From a checkpoint of a small encoder-decoder audio transcriber.
Data: 26041 training examples, 84.5 epochs.
Rows from block 5 of the audio encoder of a small encoder-decoder audio transcriber, named by matrix and row number. Rows with one number belong to one neuron. Each number is 200 + 30 x the weight over its row's rms, rounded and kept within 0 to 999. All counts start at 0. After the name is the row's rms in percent of the matrix's.
After each neuron's rows are labels from the 100 clips, of 14976, where the neuron reaches its highest value: "responds to" is what is common among them. Only what is clearly more common there than usual is listed. The data: two synthetic voices taking turns or overlapping, over music, noise or silence.
# fc1: MLP up (encoder.blocks.5.mlp.fc1.weight, 1152x192), inputs 96-191
# fc2: MLP down (encoder.blocks.5.mlp.fc2.weight, 192x1152, transposed), outputs 96-191

fc1.93,092,208,155,188,208,225,203,213,211,191,204,190,144,191,189,215,175,232,158,227,210,231,205,131,185,240,193,182,186,264,172,208,163,195,234,176,155,215,145,204,198,202,193,225,166,214,251,181,215,185,218,187,182,208,199,141,278,232,228,190,137,155,181,195,224,184,202,209,121,206,219,163,185,160,191,197,138,204,159,210,257,238,165,170,227,192,215,150,214,139,198,201,157,212,244,212,200
fc2.93,091,142,203,247,231,177,187,177,203,212,206,155,231,168,217,183,172,164,254,172,184,174,193,183,168,142,231,184,219,197,206,199,166,240,208,187,246,130,210,175,185,162,212,199,213,237,237,235,197,175,161,214,191,192,171,204,189,181,171,207,203,249,216,239,215,186,199,163,157,185,221,219,209,196,185,191,205,156,208,200,167,192,210,205,212,170,210,235,177,154,204,232,181,271,198,159,207
responds to: text has "forest"

fc1.316,114,197,221,192,238,228,195,207,183,200,210,219,172,209,150,217,166,198,216,175,219,213,194,212,189,262,137,198,129,272,214,253,176,193,210,209,169,252,214,251,168,177,162,181,166,154,235,188,176,203,228,183,155,204,186,238,221,249,236,156,177,231,166,219,175,193,174,229,197,191,199,236,194,247,218,184,163,270,215,207,158,232,189,200,158,182,199,216,200,203,238,189,221,243,153,227,150
fc2.316,123,181,168,154,210,220,200,197,172,195,157,192,233,213,196,250,200,254,204,185,187,211,204,165,194,195,134,130,165,193,254,176,201,237,253,209,182,203,197,157,196,254,213,188,161,208,159,225,175,196,138,248,181,201,237,182,192,249,217,201,171,221,193,132,223,224,143,220,232,201,206,202,202,173,255,197,170,191,134,182,160,229,178,164,210,229,174,221,241,151,203,188,196,175,196,213,184
responds to: text has "forest"; text has "lost"

fc1.547,082,152,154,157,166,190,209,175,216,203,236,240,161,214,179,175,139,216,192,246,198,183,225,230,198,163,222,169,175,222,201,183,161,212,198,182,219,203,116,214,166,173,214,209,225,208,246,130,185,198,209,191,184,187,181,151,227,217,209,199,190,211,183,180,187,222,224,208,207,159,173,210,231,196,151,192,180,210,220,193,227,210,209,153,174,203,189,135,198,149,175,202,230,217,276,225,217
fc2.547,065,207,214,202,206,241,236,185,229,190,188,160,249,165,220,162,223,201,224,205,200,189,203,148,194,205,210,247,233,193,173,186,180,197,176,186,201,197,253,236,192,196,136,216,193,234,168,221,176,225,128,168,238,177,190,212,218,210,140,199,203,233,157,230,186,217,190,213,197,173,202,206,204,221,185,197,170,200,243,247,209,172,195,222,243,187,213,174,194,219,228,267,239,205,202,190,154
responds to: text has "behind"

fc1.681,100,204,208,189,169,160,213,211,189,235,174,195,189,208,206,250,160,168,195,195,213,234,244,176,224,192,201,191,197,188,138,169,146,243,239,235,178,201,153,191,179,185,232,240,230,262,265,209,260,171,199,209,188,220,241,206,170,212,218,207,204,181,171,165,208,197,152,210,203,222,228,234,160,168,211,244,179,195,204,208,207,180,217,202,290,204,178,217,197,185,129,181,255,207,240,205,192
fc2.681,089,204,198,192,202,167,296,175,225,239,271,185,196,181,182,197,145,165,228,227,135,207,237,113,180,197,207,177,171,165,225,190,202,206,203,219,160,127,185,168,160,158,225,167,179,239,196,238,211,180,159,163,182,220,156,191,181,156,162,227,189,192,229,189,218,184,197,170,239,184,191,187,159,195,170,198,244,256,181,244,257,190,212,213,149,208,217,162,149,236,198,132,175,209,222,185,218
responds to: second voice: none

fc1.487,108,198,182,162,210,164,221,214,225,167,231,231,199,202,153,229,145,188,202,173,207,240,204,184,218,155,196,233,210,147,165,211,219,220,163,193,223,219,207,210,171,225,119,230,187,207,183,188,233,210,163,181,194,163,185,204,218,219,194,177,188,224,223,204,177,145,174,210,168,177,190,212,207,186,201,225,216,190,201,235,193,190,209,162,225,204,188,232,242,191,237,255,156,250,217,199,212
fc2.487,114,179,171,193,184,218,226,188,153,181,221,159,237,187,175,199,173,180,188,224,206,239,158,212,211,259,208,164,135,207,202,141,185,175,205,209,174,174,172,182,256,184,175,189,202,169,185,231,217,229,186,219,187,203,210,249,190,199,188,220,192,213,175,233,210,173,187,190,230,257,256,196,184,120,200,179,175,186,123,150,218,231,189,170,223,228,196,229,208,197,173,168,205,237,210,223,209
responds to: text has "repeat"

fc1.0,101,180,216,195,234,179,212,228,248,167,187,214,224,191,142,249,203,189,185,221,168,203,152,161,208,220,228,209,168,199,177,172,212,164,260,231,212,207,182,203,253,221,174,251,226,120,151,204,138,199,194,174,217,152,214,178,143,196,182,237,175,227,174,171,248,210,202,273,180,241,244,242,178,235,205,216,190,227,176,234,165,196,184,193,223,188,205,208,183,270,176,209,182,234,158,219,141
fc2.0,103,142,201,227,224,182,220,163,223,191,214,176,174,182,184,200,176,197,202,179,223,236,159,207,163,197,184,240,212,236,234,221,181,151,154,176,205,162,224,191,145,189,139,216,284,180,134,234,223,156,222,151,174,227,179,229,186,178,186,171,214,178,194,202,250,184,241,204,201,211,191,218,221,257,218,210,185,232,239,199,197,236,233,150,154,214,199,226,240,113,192,163,252,236,146,167,216
responds to: text has "behind"

fc1.109,092,230,153,216,165,194,209,191,169,196,195,200,212,185,208,229,222,205,241,217,187,177,223,199,193,296,207,199,208,188,169,189,164,204,174,230,219,228,153,210,137,215,191,248,181,221,247,210,232,189,208,228,195,222,190,195,217,167,185,180,213,202,224,244,204,244,183,182,193,197,199,196,134,249,225,151,164,174,189,235,197,218,211,150,250,226,177,161,174,142,170,200,186,177,290,204,212
fc2.109,083,202,177,252,187,223,239,181,155,230,184,196,248,176,189,226,217,149,218,191,227,186,238,169,252,137,172,217,226,202,188,182,225,219,245,183,239,166,171,209,218,185,184,212,161,203,183,201,206,201,173,153,158,260,210,202,190,165,173,243,205,171,221,208,259,217,212,147,235,220,221,216,146,208,191,174,187,203,135,246,192,163,178,177,209,176,165,187,190,167,229,218,207,241,212,226,229
responds to: music

fc1.661,080,180,224,197,187,255,211,212,212,254,242,248,179,166,190,187,169,229,194,192,164,247,185,225,169,215,215,204,144,235,173,185,184,186,205,156,227,228,209,236,220,160,197,230,176,221,155,214,198,131,202,167,210,204,189,162,197,282,163,239,133,230,137,170,159,225,181,208,178,240,245,193,194,210,238,182,184,200,194,221,226,228,186,175,192,252,189,189,208,193,180,197,148,237,210,201,238
fc2.661,068,163,200,198,176,218,220,188,224,194,150,192,226,215,241,157,177,141,212,166,175,148,251,176,149,184,220,167,199,216,178,155,179,253,167,193,244,188,197,222,201,191,205,186,192,200,227,241,257,197,220,255,171,164,195,186,201,182,231,202,178,186,201,220,188,168,243,178,189,200,242,160,255,197,136,231,204,193,200,209,222,167,220,158,155,210,218,195,233,167,233,181,189,208,213,190,192
responds to: text has "dropped"; text has "clock"

fc1.662,119,184,199,246,236,187,200,186,175,260,194,201,195,225,163,149,190,211,205,202,177,152,200,169,185,204,207,156,173,218,174,197,184,198,215,235,189,199,173,212,207,139,231,190,192,197,176,220,217,177,134,176,267,204,121,173,199,148,211,123,199,225,267,208,171,193,106,194,173,204,208,188,210,205,213,218,211,215,184,234,230,190,221,213,161,203,185,188,244,130,207,246,219,220,198,211,205
fc2.662,143,216,174,226,217,232,247,201,207,227,176,185,189,185,242,255,200,197,144,184,132,180,203,149,257,192,213,178,220,176,210,130,225,164,204,200,225,200,198,226,181,215,223,200,173,265,237,188,122,203,160,162,188,204,240,167,199,200,200,199,243,193,198,187,199,200,150,204,211,195,206,204,216,207,213,137,167,178,154,211,177,190,175,274,191,189,164,138,199,185,210,202,175,195,230,220,195
responds to: text has "very"

fc1.195,090,212,225,193,208,172,185,201,194,180,154,193,221,236,199,228,144,255,253,188,189,197,207,226,232,229,237,135,234,205,159,172,162,178,162,233,186,186,158,177,159,204,192,274,206,180,207,214,172,196,172,215,176,201,190,251,196,195,188,185,176,210,202,202,222,195,190,247,247,233,246,281,162,239,196,203,168,212,184,193,148,169,229,162,256,203,237,216,198,215,149,185,216,202,241,200,173
fc2.195,085,238,176,229,206,231,275,193,250,224,262,186,213,190,148,196,184,169,205,157,153,190,233,208,231,174,172,206,177,176,175,238,193,239,184,156,169,173,221,211,184,217,205,208,195,234,209,239,202,206,217,155,186,177,207,207,194,211,143,194,206,187,197,150,256,156,202,163,235,190,158,139,177,200,223,166,200,254,198,235,264,239,238,176,142,152,254,193,219,163,184,222,186,203,204,207,218
responds to: music; second voice: none

fc1.658,107,233,220,195,242,189,203,215,236,203,195,175,173,109,166,234,210,235,185,180,219,217,270,147,210,200,190,173,204,164,183,243,180,260,223,173,236,231,159,179,216,211,207,238,192,144,198,229,186,142,180,205,172,158,201,166,173,204,223,183,233,236,187,192,215,165,201,250,242,208,258,181,272,140,181,194,174,228,208,223,154,187,137,214,172,173,248,158,232,184,212,203,201,228,195,222,171
fc2.658,111,223,210,158,247,180,160,210,166,246,193,198,230,260,191,163,201,209,235,203,198,225,243,201,155,191,196,232,181,149,223,190,170,224,161,159,177,182,223,231,218,234,246,288,231,231,199,238,185,176,243,188,208,238,184,227,206,184,188,148,265,212,233,217,211,155,215,181,213,177,216,211,219,214,197,182,246,204,254,195,205,154,210,174,224,194,222,237,194,153,161,155,205,190,149,146,166
responds to: text has "friend"

fc1.16,097,278,151,237,157,191,255,187,206,155,211,223,218,122,180,230,169,209,208,99,213,235,176,199,172,199,212,186,223,211,187,180,177,175,201,185,241,245,161,171,215,219,151,210,192,149,159,178,169,176,264,177,236,202,231,162,160,197,223,190,213,207,163,193,219,138,138,232,162,204,152,224,169,191,184,220,224,218,214,178,205,211,231,169,179,277,234,262,194,191,200,187,174,213,195,213,170
fc2.16,079,193,204,193,206,134,125,182,195,187,236,190,220,215,214,166,227,199,195,298,223,192,235,219,191,245,193,214,202,209,166,221,191,255,163,209,228,193,224,207,197,173,147,196,209,161,180,153,203,198,149,201,199,153,153,244,201,201,225,188,223,195,204,189,203,180,194,164,156,241,173,225,228,199,261,205,247,254,222,223,196,194,161,174,206,175,232,220,190,214,149,210,209,232,170,155,183
responds to: clipping

fc1.147,095,140,152,215,182,243,204,238,214,227,205,217,248,195,140,198,210,199,164,185,180,166,139,217,214,199,175,211,142,233,179,248,181,188,216,198,177,205,181,231,248,232,178,261,203,210,160,190,168,188,193,195,233,194,220,169,211,190,248,200,175,205,193,204,189,192,226,209,215,191,204,209,190,159,163,273,161,222,171,177,241,164,186,218,232,228,143,180,213,154,159,238,165,250,197,245,165
fc2.147,091,210,165,192,222,196,242,189,220,198,173,158,232,184,217,250,188,224,195,244,189,166,163,166,207,250,181,212,196,181,227,166,164,150,232,201,194,176,195,215,206,274,225,211,257,160,146,192,152,222,187,213,180,186,236,180,200,148,161,227,176,170,146,142,211,220,203,178,200,222,159,203,186,164,190,225,207,180,171,188,208,161,211,237,245,203,150,192,189,151,237,251,216,238,175,205,158
responds to: text has "very"

fc1.616,103,205,162,183,221,187,204,230,201,181,193,235,193,168,162,219,213,175,220,274,147,255,138,243,248,211,156,201,172,123,177,225,179,160,227,161,167,228,193,210,166,221,222,249,205,183,240,152,170,168,211,176,207,217,223,221,146,200,200,260,221,217,177,212,216,208,184,210,184,145,216,188,179,179,200,201,224,264,182,227,228,240,176,195,230,169,213,162,191,201,143,235,200,204,172,254,183
fc2.616,112,224,139,213,209,239,230,209,177,154,234,163,220,214,206,179,224,227,168,203,179,226,197,223,215,204,180,193,149,224,224,210,126,179,193,191,179,133,202,172,222,160,182,213,205,169,194,239,236,226,204,186,201,198,213,188,219,243,186,187,170,124,160,197,234,191,263,217,208,209,178,219,248,149,200,197,155,202,125,245,224,201,170,178,248,196,116,259,220,193,194,241,189,238,243,214,225
responds to: text has "doctor"

fc1.251,093,149,154,219,200,205,215,172,186,201,229,216,200,147,182,194,227,192,206,297,177,170,198,239,196,219,204,178,183,234,167,237,171,158,240,178,175,250,217,224,181,154,178,288,175,179,252,150,207,181,181,151,181,192,251,159,216,186,204,193,210,247,191,148,221,229,272,222,233,191,192,234,226,243,230,179,169,222,200,240,230,235,221,214,206,186,155,184,159,212,214,218,175,205,245,230,219
fc2.251,091,179,216,231,257,221,161,216,185,193,194,208,250,177,222,238,194,168,175,164,240,234,232,197,189,170,212,177,154,230,232,195,184,204,227,146,146,192,191,169,225,138,168,165,218,180,159,255,181,227,217,147,211,241,230,174,158,205,132,198,153,160,210,174,165,200,190,229,182,246,221,219,225,178,211,241,205,216,163,227,192,161,197,228,229,186,171,221,172,171,155,221,195,203,220,221,254
responds to: text has "behind"

fc1.368,094,202,180,190,242,206,216,207,124,199,220,239,188,211,180,187,168,243,172,205,173,164,188,219,137,217,176,189,202,234,205,169,165,233,207,170,199,206,149,164,280,175,218,204,169,216,200,175,170,198,159,171,241,235,195,211,228,231,254,166,184,218,125,230,197,202,181,194,233,238,171,229,167,239,186,200,251,236,203,213,241,191,184,198,190,236,129,174,166,174,158,213,177,221,212,219,194
fc2.368,085,247,229,166,167,208,186,251,175,236,152,227,243,213,199,178,193,239,219,234,160,157,148,199,180,159,209,190,219,164,228,203,217,218,189,172,178,209,202,191,183,224,259,248,220,251,187,194,186,202,228,182,240,230,209,174,160,232,135,214,201,206,215,184,193,170,222,151,180,272,220,190,185,167,209,237,212,151,203,187,176,184,199,158,180,197,125,178,153,143,229,159,214,194,132,215,215
responds to: text has "holds"; text has "zero"

fc1.575,091,169,173,221,189,179,191,144,185,167,242,203,192,195,184,192,164,199,220,185,164,259,196,204,242,201,229,163,242,195,161,267,177,173,216,249,265,235,203,260,188,209,218,226,167,221,232,181,223,255,224,182,196,189,160,198,184,191,195,231,175,193,172,183,206,198,241,207,185,155,179,242,171,206,228,234,230,209,219,166,210,141,224,203,191,208,166,194,167,226,178,213,205,225,194,215,227
fc2.575,083,286,259,181,251,214,181,213,198,230,147,164,191,207,188,185,219,221,190,221,180,203,211,208,200,242,216,141,163,234,241,181,166,234,173,253,216,182,177,182,178,183,240,190,190,208,147,184,219,200,166,202,197,171,202,161,245,194,191,247,175,178,266,177,238,208,210,172,176,173,211,147,191,215,200,160,253,209,223,199,156,181,174,217,220,161,199,240,208,150,162,196,198,205,167,181,195
responds to: text has "behind"

fc1.626,086,218,187,264,193,203,199,214,207,178,261,201,160,192,200,218,136,163,204,185,227,225,205,187,221,233,177,162,199,210,137,195,156,187,221,207,206,212,151,245,206,150,231,209,190,221,209,205,200,150,189,171,202,197,217,186,174,196,275,211,161,178,221,94,251,207,191,154,196,228,175,225,234,213,199,181,202,172,205,199,221,130,206,171,186,246,218,201,173,172,169,177,208,202,240,226,223
fc2.626,075,191,141,180,145,138,227,214,219,217,220,197,245,221,212,246,202,186,151,220,264,145,154,189,205,206,215,233,199,172,202,170,187,183,221,169,213,176,178,197,212,216,212,132,200,197,161,176,176,165,235,233,173,189,217,171,231,170,224,173,206,196,222,162,204,195,159,177,159,273,183,216,233,210,216,218,176,216,137,225,209,183,151,179,209,181,160,186,223,228,191,166,160,249,168,166,251
responds to: clipping

fc1.733,098,181,230,211,223,214,221,229,189,156,200,215,195,229,180,182,169,173,159,186,191,221,225,134,164,225,208,196,222,228,201,258,175,194,250,238,219,246,221,230,186,187,205,139,169,173,213,262,153,175,255,170,222,180,182,174,197,178,246,223,248,194,219,225,236,193,147,203,167,185,252,191,211,209,180,198,192,233,193,206,206,251,224,222,184,191,187,157,152,213,169,169,194,206,186,213,197
fc2.733,089,227,205,168,210,171,166,224,179,223,213,225,209,138,233,181,186,242,200,150,181,215,201,166,198,226,211,202,209,240,214,170,229,210,175,166,237,235,181,214,212,171,218,199,167,290,199,158,200,149,122,205,204,154,246,181,230,195,204,266,227,237,255,175,238,202,145,204,201,216,209,201,216,223,251,161,252,183,223,210,155,158,224,159,158,144,197,210,179,115,227,211,177,182,185,208,255
responds to: text has "very"

fc1.589,095,256,180,227,196,188,184,249,166,232,171,187,152,231,192,241,192,247,244,184,206,156,210,208,234,229,212,133,244,219,116,219,137,179,205,210,233,190,169,200,158,162,191,226,213,190,223,214,198,159,199,201,184,215,210,196,175,169,198,194,134,213,202,164,207,206,157,189,174,198,223,243,141,201,140,221,181,200,194,193,234,233,217,147,194,237,226,199,187,200,125,182,222,202,201,236,190
fc2.589,090,205,174,217,168,208,314,187,210,205,230,194,211,192,96,176,185,152,214,206,189,178,206,155,144,194,213,188,182,209,194,216,202,217,209,196,141,132,184,176,208,192,200,172,181,238,249,239,165,196,144,149,183,219,232,232,189,142,98,193,211,229,198,229,170,195,220,146,217,193,204,191,167,213,177,172,185,253,220,232,208,208,222,204,203,242,201,186,199,222,229,136,231,237,175,188,201
responds to: music

fc1.445,114,270,237,203,239,205,168,234,203,196,225,210,192,204,160,240,174,222,235,250,248,189,174,196,231,194,124,193,168,214,163,278,187,183,249,168,151,211,195,206,225,156,197,214,171,178,229,153,189,205,252,182,200,210,215,190,162,240,214,190,205,171,198,167,244,221,169,149,215,194,176,235,237,158,147,185,197,235,207,206,210,207,232,185,175,225,182,219,206,169,159,189,200,203,131,245,204
fc2.445,125,192,172,221,204,219,204,189,188,205,172,214,210,134,234,166,200,253,189,225,211,205,209,191,124,197,142,167,162,206,215,195,157,222,203,208,244,187,180,190,188,228,203,225,219,201,270,184,152,253,194,219,186,204,207,155,190,176,204,223,224,224,166,218,166,231,176,210,210,193,226,220,238,163,208,183,185,165,141,247,176,159,191,178,297,171,138,217,177,226,193,138,194,207,218,205,220
responds to: text has "doctor"

fc1.576,103,250,215,201,215,193,207,202,188,154,206,232,214,219,194,161,229,190,158,189,167,206,252,258,214,186,173,180,211,214,168,142,180,207,205,129,186,222,171,188,188,150,110,230,202,183,221,213,205,232,194,142,155,175,219,232,246,212,231,112,155,266,214,184,235,211,196,196,231,183,213,151,172,153,160,222,189,244,214,211,242,181,198,230,214,178,202,161,199,199,148,185,210,216,299,204,175
fc2.576,107,221,234,187,205,218,219,223,199,264,176,213,203,231,172,212,174,158,205,190,196,226,234,176,179,197,217,192,186,165,200,242,183,244,207,154,157,187,199,201,214,125,213,141,186,196,203,183,197,184,209,206,197,135,248,190,246,169,188,207,172,167,223,173,194,211,204,192,227,176,246,180,258,238,168,208,239,247,159,200,188,175,180,232,197,191,199,193,144,205,231,134,150,220,170,190,187
responds to: text has "behind"

fc1.643,105,255,224,152,193,169,224,221,173,199,216,212,115,254,157,221,202,259,173,181,165,231,257,233,232,180,199,213,190,181,185,193,198,130,201,218,205,210,199,192,263,200,220,170,179,160,200,203,214,255,200,216,227,158,193,200,188,161,200,199,192,189,147,193,203,147,212,194,191,140,233,246,211,215,193,266,264,209,197,168,176,153,213,224,199,197,197,174,166,223,237,215,216,246,188,220,199
fc2.643,110,199,195,215,229,141,213,215,197,194,267,195,232,174,219,186,192,196,174,202,185,164,170,197,226,238,205,211,168,205,217,254,201,220,228,216,163,184,150,261,264,191,229,200,229,184,179,196,117,174,238,178,210,119,212,216,215,203,137,185,182,222,163,212,193,142,248,123,248,193,191,198,183,216,278,143,231,229,218,200,245,221,218,236,202,251,191,178,178,177,197,216,238,227,194,182,197
responds to: clipping

fc1.651,087,224,161,219,198,217,219,165,137,229,186,238,123,206,164,212,196,239,251,194,166,252,187,215,200,190,173,231,158,238,168,225,186,167,190,194,215,223,198,164,158,145,221,187,199,145,221,206,220,190,158,191,248,204,235,242,205,219,227,243,181,230,204,186,171,192,154,237,141,156,164,247,185,219,194,244,190,253,212,240,216,253,164,217,215,228,207,187,185,125,175,249,218,218,206,242,192
fc2.651,070,186,191,225,195,181,300,257,202,220,215,221,196,228,177,216,202,252,150,199,158,212,239,125,237,194,217,178,173,172,163,161,220,186,213,186,193,184,176,240,207,236,245,205,192,209,281,193,228,142,206,212,273,214,228,212,182,275,188,192,175,204,156,206,211,216,187,181,265,176,215,190,179,164,172,191,219,225,195,183,229,247,220,246,188,222,144,153,209,179,170,195,218,199,222,173,181
responds to: text has "repeat"

fc1.333,095,237,153,220,195,227,206,221,176,225,203,196,185,233,162,166,159,191,188,156,179,176,206,238,189,238,128,201,226,169,203,202,173,189,226,198,175,241,210,199,244,233,200,254,197,219,200,194,267,163,209,150,207,212,228,192,166,275,209,271,167,208,169,214,201,174,216,189,186,240,217,177,164,218,140,207,221,245,186,185,228,190,160,232,165,221,126,198,157,159,171,163,184,222,201,255,197
fc2.333,093,222,185,176,206,206,207,199,200,233,188,172,206,154,228,223,199,280,218,193,202,174,192,194,242,173,184,232,221,201,235,187,183,172,250,145,232,247,229,175,201,168,252,205,141,226,143,202,172,219,170,254,221,208,136,195,260,195,154,171,233,190,217,170,231,208,206,240,166,225,211,185,254,198,225,189,222,178,157,200,176,131,192,158,242,213,120,248,164,213,252,178,185,234,180,181,218
responds to: text has "holds"

fc1.141,109,260,206,186,216,136,179,204,198,199,144,185,228,188,216,230,122,222,229,159,218,216,154,215,194,190,174,181,229,252,135,199,140,225,207,148,199,175,185,201,208,244,191,232,208,213,211,190,241,182,165,212,189,188,223,164,205,229,168,166,205,248,198,158,179,174,204,206,188,238,198,250,177,175,235,215,165,177,194,207,246,207,226,209,202,184,166,199,180,226,135,190,192,245,224,208,210
fc2.141,114,151,199,217,208,208,293,201,221,236,255,200,201,188,109,159,221,192,162,191,203,199,214,215,199,182,215,150,194,196,214,204,195,203,237,161,119,151,195,199,190,239,186,161,202,194,202,249,188,196,188,174,172,200,213,198,175,176,153,201,186,208,202,193,200,189,200,142,243,161,211,265,220,174,194,189,186,218,145,233,209,238,238,159,213,227,225,205,193,179,261,183,219,232,212,213,233
responds to: music

fc1.90,117,161,198,209,196,198,246,211,226,205,196,215,229,235,123,201,202,195,158,185,154,186,187,166,154,193,214,187,148,162,180,182,197,205,203,231,173,224,206,226,260,195,114,213,168,213,177,202,175,202,248,184,212,177,193,171,214,255,217,244,191,228,174,189,224,238,237,213,115,206,231,228,199,195,196,208,230,216,209,230,226,153,176,180,180,211,215,237,190,233,202,221,202,247,143,219,202
fc2.90,137,161,165,227,253,231,214,180,234,204,240,199,205,159,226,223,195,210,203,212,201,225,164,148,161,221,212,170,173,211,216,193,187,196,240,217,213,203,199,205,240,194,179,204,265,144,131,223,152,210,232,175,157,167,156,216,218,195,216,163,184,203,159,173,226,143,257,210,251,220,228,221,236,250,227,210,191,182,161,198,203,194,207,191,193,228,155,182,226,155,206,124,263,244,151,232,197
responds to: text has "behind"

fc1.490,099,196,199,166,187,184,210,243,218,223,200,221,220,181,191,177,123,262,203,183,213,206,171,239,220,208,211,163,211,163,186,148,175,233,198,192,193,220,161,200,202,222,226,226,191,225,260,215,188,198,208,196,194,228,221,232,167,214,175,204,180,204,196,211,223,140,184,196,227,227,162,270,168,209,190,218,208,207,197,182,177,199,216,71,255,219,257,197,183,187,211,171,206,213,225,218,144
fc2.490,090,226,213,180,200,238,265,180,182,245,252,210,241,187,147,198,201,158,170,205,192,157,193,215,203,207,162,226,141,194,168,245,205,246,172,170,160,181,174,154,149,173,176,212,207,260,190,172,206,201,124,203,205,249,246,238,178,205,199,211,223,185,224,219,210,192,155,213,194,207,222,164,179,207,203,194,193,233,188,227,193,203,207,214,146,179,278,197,209,175,213,174,193,189,176,213,195
responds to: second voice: none

fc1.748,095,231,209,251,220,219,213,214,183,157,209,212,186,200,189,168,218,179,140,225,192,171,236,160,227,216,195,187,205,228,171,151,186,260,207,227,181,225,207,212,163,161,272,225,176,173,199,229,161,176,241,161,234,188,197,206,198,205,284,187,157,208,243,240,165,248,121,210,230,179,160,168,194,261,195,209,177,218,172,227,212,231,185,174,197,205,165,224,195,220,207,197,188,179,174,220,192
fc2.748,087,213,208,197,179,181,200,169,199,236,129,248,231,262,184,248,253,220,238,188,151,158,203,207,239,175,229,239,192,203,213,248,191,174,177,214,201,178,203,195,169,251,207,202,180,197,197,184,188,193,188,170,244,206,182,205,191,181,205,211,206,194,233,233,149,182,192,174,154,208,201,185,123,220,205,187,236,216,227,175,150,208,233,247,176,198,182,216,174,179,197,174,206,199,218,201,200
responds to: text has "today"

fc1.667,087,183,207,166,225,211,205,188,188,202,231,239,218,221,166,219,216,245,190,207,214,174,177,227,166,230,140,159,195,197,142,124,180,167,176,199,117,194,203,205,193,184,159,224,181,210,224,178,274,209,229,165,149,187,187,251,160,234,201,204,114,204,199,165,243,219,213,171,214,174,174,176,164,180,161,250,182,225,203,177,242,254,216,238,198,181,235,158,226,183,179,208,208,205,199,219,213
fc2.667,080,199,155,242,238,272,214,186,153,198,149,182,206,175,226,158,192,215,242,191,211,184,180,212,119,151,186,212,255,217,245,179,161,196,199,170,234,187,183,213,209,164,200,190,226,215,205,198,164,225,175,202,167,236,175,205,173,173,184,203,231,229,192,152,237,216,196,223,177,224,176,167,204,212,184,195,212,180,222,222,186,179,190,237,204,191,155,259,198,122,239,187,184,228,206,140,188
responds to: text has "today"

fc1.213,121,169,191,184,219,184,270,163,194,153,253,223,179,190,163,216,199,215,257,173,195,236,212,143,208,192,239,192,200,217,195,232,192,209,189,188,201,254,197,197,200,233,191,163,205,231,256,201,188,165,201,191,241,249,181,260,210,215,221,209,203,181,261,221,228,171,211,175,158,152,164,171,241,208,179,184,203,245,177,190,205,190,189,142,185,206,205,197,187,176,180,234,214,199,253,245,144
fc2.213,136,159,241,220,185,223,171,229,188,199,189,189,155,249,200,191,188,210,223,218,192,238,212,156,219,208,238,191,171,136,190,167,198,235,166,182,186,213,212,171,216,214,167,192,216,197,218,164,213,236,205,228,213,223,204,200,222,159,201,209,216,100,218,174,200,175,255,149,230,248,264,191,211,181,161,206,260,208,219,127,174,169,145,156,226,207,216,213,199,148,201,186,216,218,180,204,145
responds to: text has "doctor"; text has "letter"

fc1.81,100,236,212,201,236,199,246,222,207,198,215,193,200,169,155,188,221,209,197,234,150,181,159,177,170,167,153,187,203,181,192,211,190,279,187,218,253,255,190,230,216,177,189,139,179,213,162,178,195,175,162,181,202,196,165,231,220,194,234,167,239,214,169,200,229,253,200,214,192,215,219,240,181,239,160,201,173,234,178,248,205,140,194,234,224,227,154,180,149,243,179,207,178,236,179,249,163
fc2.81,097,168,165,204,232,236,181,185,203,200,198,167,178,189,169,210,205,196,259,179,150,179,180,139,211,203,205,156,160,237,230,164,154,208,202,183,180,219,224,196,206,163,212,227,139,266,200,224,173,221,255,193,192,196,166,209,262,200,167,228,232,176,236,148,269,190,172,195,258,248,207,184,200,199,249,171,196,237,155,201,152,244,191,199,193,197,141,197,157,151,204,187,193,191,234,172,176
responds to: text has "behind"

fc1.666,102,244,233,190,150,243,197,181,198,161,209,262,218,188,177,196,244,267,201,191,202,204,227,229,170,239,208,173,212,267,180,180,155,217,224,129,214,214,236,214,227,235,190,233,222,251,240,189,197,207,209,182,194,195,204,189,214,226,251,211,224,188,188,233,172,160,176,172,208,228,203,155,188,133,153,239,170,214,208,186,248,206,172,170,213,211,202,183,169,186,194,164,204,218,183,214,167
fc2.666,107,231,202,220,210,199,184,242,178,236,244,226,169,161,202,212,180,267,247,198,162,232,214,194,225,219,210,268,235,226,183,212,197,184,244,163,210,232,211,249,176,261,179,257,175,255,197,195,162,210,223,150,224,215,176,197,182,212,187,210,213,183,177,250,178,194,248,180,242,221,204,167,144,170,170,162,209,193,207,176,206,179,204,197,244,190,207,182,187,157,190,202,228,151,186,159,145
responds to: text has "friend"